A small image denoising autoencoder, trained from scratch.
Data: trained on small charts drawn from random numbers, 101725 training examples.
Rows from block 2 of the encoder of a small image denoising autoencoder, named by matrix and row number. Rows with one number belong to one channel. Each number is 500 + 25 x the weight over its row's rms, rounded and kept within 0 to 999. All counts start at 0. Numbers have three digits each. After the name is the row's rms in percent of the matrix's.
After each channel's rows are labels from the 100 images, of 14976, where the channel reaches its highest value: "responds to" is what is common among them. Only what is clearly more common there than usual is listed. The data: small charts drawn from random numbers.
# convs0: expand 5x5 conv (encoder.blocks.2.convs.0.weight, 144x24x5x5, each kernel summed), inputs 0-23
# convs1: project pointwise conv (encoder.blocks.2.convs.1.weight, 24x144x1x1, transposed), outputs 0-23

convs0.24 074:490564512499501487497457516508483497545495467497511531535525502504502544
convs1.24 058:499448498489513527521517513470538483466550500489495475534477521496501468
responds to: pie chart

convs0.76 104:498540473485534520509509518481515440541475506476506540529499485483482500
convs1.76 081:511511504508523503534475489466494508464464514492509430517485513539489527
responds to: horizontal bar chart

convs0.59 048:502473487521531506518525529493497440451528515489464520525498518521520482
convs1.59 084:493503538525527476506524519511483512522510523505522518443509524477500561
responds to: one colour; line chart; radar chart

convs0.125 090:521558509496528525475496491514457515545486534494487497542504485502529513
convs1.125 100:491419513516520488514486514492528502471527482477505539520489522497479524
responds to: heat grid

convs0.87 085:456510495516476506452494521501504470517501494488495498491524565519510551
convs1.87 077:555483518495513522560532504487512475514504473506518474516488509526532469
responds to: heat grid

convs0.79 095:481534504515522509489526502487492497530476487496511582543495486508524481
convs1.79 093:525435513507521506524481513498511498473529450487517443502485511496496498
responds to: one colour; histogram

convs0.107 153:486498517521465487489503523468455503477450488465534479478519523522514532
convs1.107 134:515477503505506481494509494526554483496488483491511527556503508461496440
responds to: horizontal bar chart

convs0.31 125:515523526468515487491515482507483478504497451503514522523504505484579476
convs1.31 112:503483505525507513513484501490521511487521526493507489517518491489399518
responds to: stacked bars; items: eight; items: seven

convs0.65 112:488511519476554490487497496536511490499485466517508514517514525483572477
convs1.65 096:533470509508520521545518518468500491506541500509508493491507508507430535
responds to: items: eight; bar chart; stacked bars

convs0.134 108:539479480483497485527521478526538545444492483521473489517509506518472492
convs1.134 106:491504485448477533490482566490496464513489513539468498474497518510501506
responds to: dark theme

convs0.68 098:476525494494508496506531492490482478533539495487500555495456451483467508
convs1.68 118:498467509503529475525458510480506513517443531487509479487505542518534526
responds to: dark theme; dip in the middle

convs0.128 082:508536522503500501499451505528525492519499498483531522479536478525453546
convs1.128 079:527473520492518517514552486475529514482507500501520480553501531520540474
responds to: pie chart

convs0.50 120:505460496525548518504483479537553503513487462528490491519500476510502463
convs1.50 077:503528517513525513519470501495452517489475533497510470466501530539490550
responds to: items: eight; bar chart; stacked bars

convs0.115 177:480481493519483532477482517415486512478472497481497519487511497497471525
convs1.115 115:512512479493479463497519478541510524476466504491481481501511515437521457
responds to: histogram

convs0.17 105:485522485520508511489561464492536497490486505474486551510473504500469537
convs1.17 085:495509534503517480476471493465494513554487478499516454489514490503514440
responds to: histogram

convs0.10 134:499519485498484517503499502506468518502395494510499496503511523506500475
convs1.10 150:516472487502499481510527514514502507473588499510494520517486499493504551
responds to: dark theme

convs0.51 133:521560490461507509486480529509501488467508508448477548489498512520504490
convs1.51 171:501452504491498481498447501491468507542506512497514464510560500485522522
responds to: one colour; histogram

convs0.46 103:507507510499533497459518514491468517475467521491519502496499551497430504
convs1.46 093:486473526517520474496515482504528521492506478471527505490489536496580510
responds to: heat grid

convs0.130 105:532475519525546489540515543495533459489504488480507495508489480521536525
convs1.130 090:504500520521516523535485503508459494488498499476515559551482527519493460
responds to: horizontal bar chart

convs0.82 087:494573477508489527475528517487494518533479480492494545512500477497466489
convs1.82 113:499443510508509522496508495503537505466442561501517474494503498489499491
responds to: stacked bars

convs0.42 070:558524478481498495531480471496500538489489538518478502544498463511505474
convs1.42 087:500491465461457513486497543503490473510494475533444501476495531475496510
responds to: dark theme

convs0.88 082:503502490466521532562488512541495462528499508512503495474483552513492496
convs1.88 094:526479513505509497522426524475520497481481476500510534514520513512526456
responds to: heat grid

convs0.5 090:498486488501517522519491467532519529429507473498491486495521455496462500
convs1.5 107:465510471452457485472485525501507465518486515511455518493487544502514501
responds to: dark theme

convs0.132 108:489448478526515542525498485502525498477501477508480457489477474512504448
convs1.132 063:504537525516511449525473485518505536481457521471512523490509540514518522
responds to: items: eight; stacked bars; bar chart

convs0.75 142:447501476520490528469485485509537471523508479503475505495480549518538518
convs1.75 093:553508509508508488577534493495473485495485508497510509552510512505505486
responds to: heat grid; items: eight

convs0.133 100:525545504480496482507508500531438492520503472475507480538504493450500515
convs1.133 075:518477477488462511496531449503544492488511505499484510498489491455519445
responds to: pie chart

convs0.56 093:526502510482494467483485474510491506566493444477516469506504474476480486
convs1.56 086:491489477462467546483513511508519474468491523512481547481468519485520466
responds to: items: eight; pie chart; bar chart

convs0.19 067:515498486473516499519538528514522499484509508455499533503462561529520483
convs1.19 103:529535502488499503515446514482517472457510537469499483526522533491481527
responds to: radar chart

convs0.140 100:499503519544530505480480517475554515472510535508526540471497484509467513
convs1.140 069:521517483488479484503547489539476510514500464495483511469475546473545517
responds to: pie chart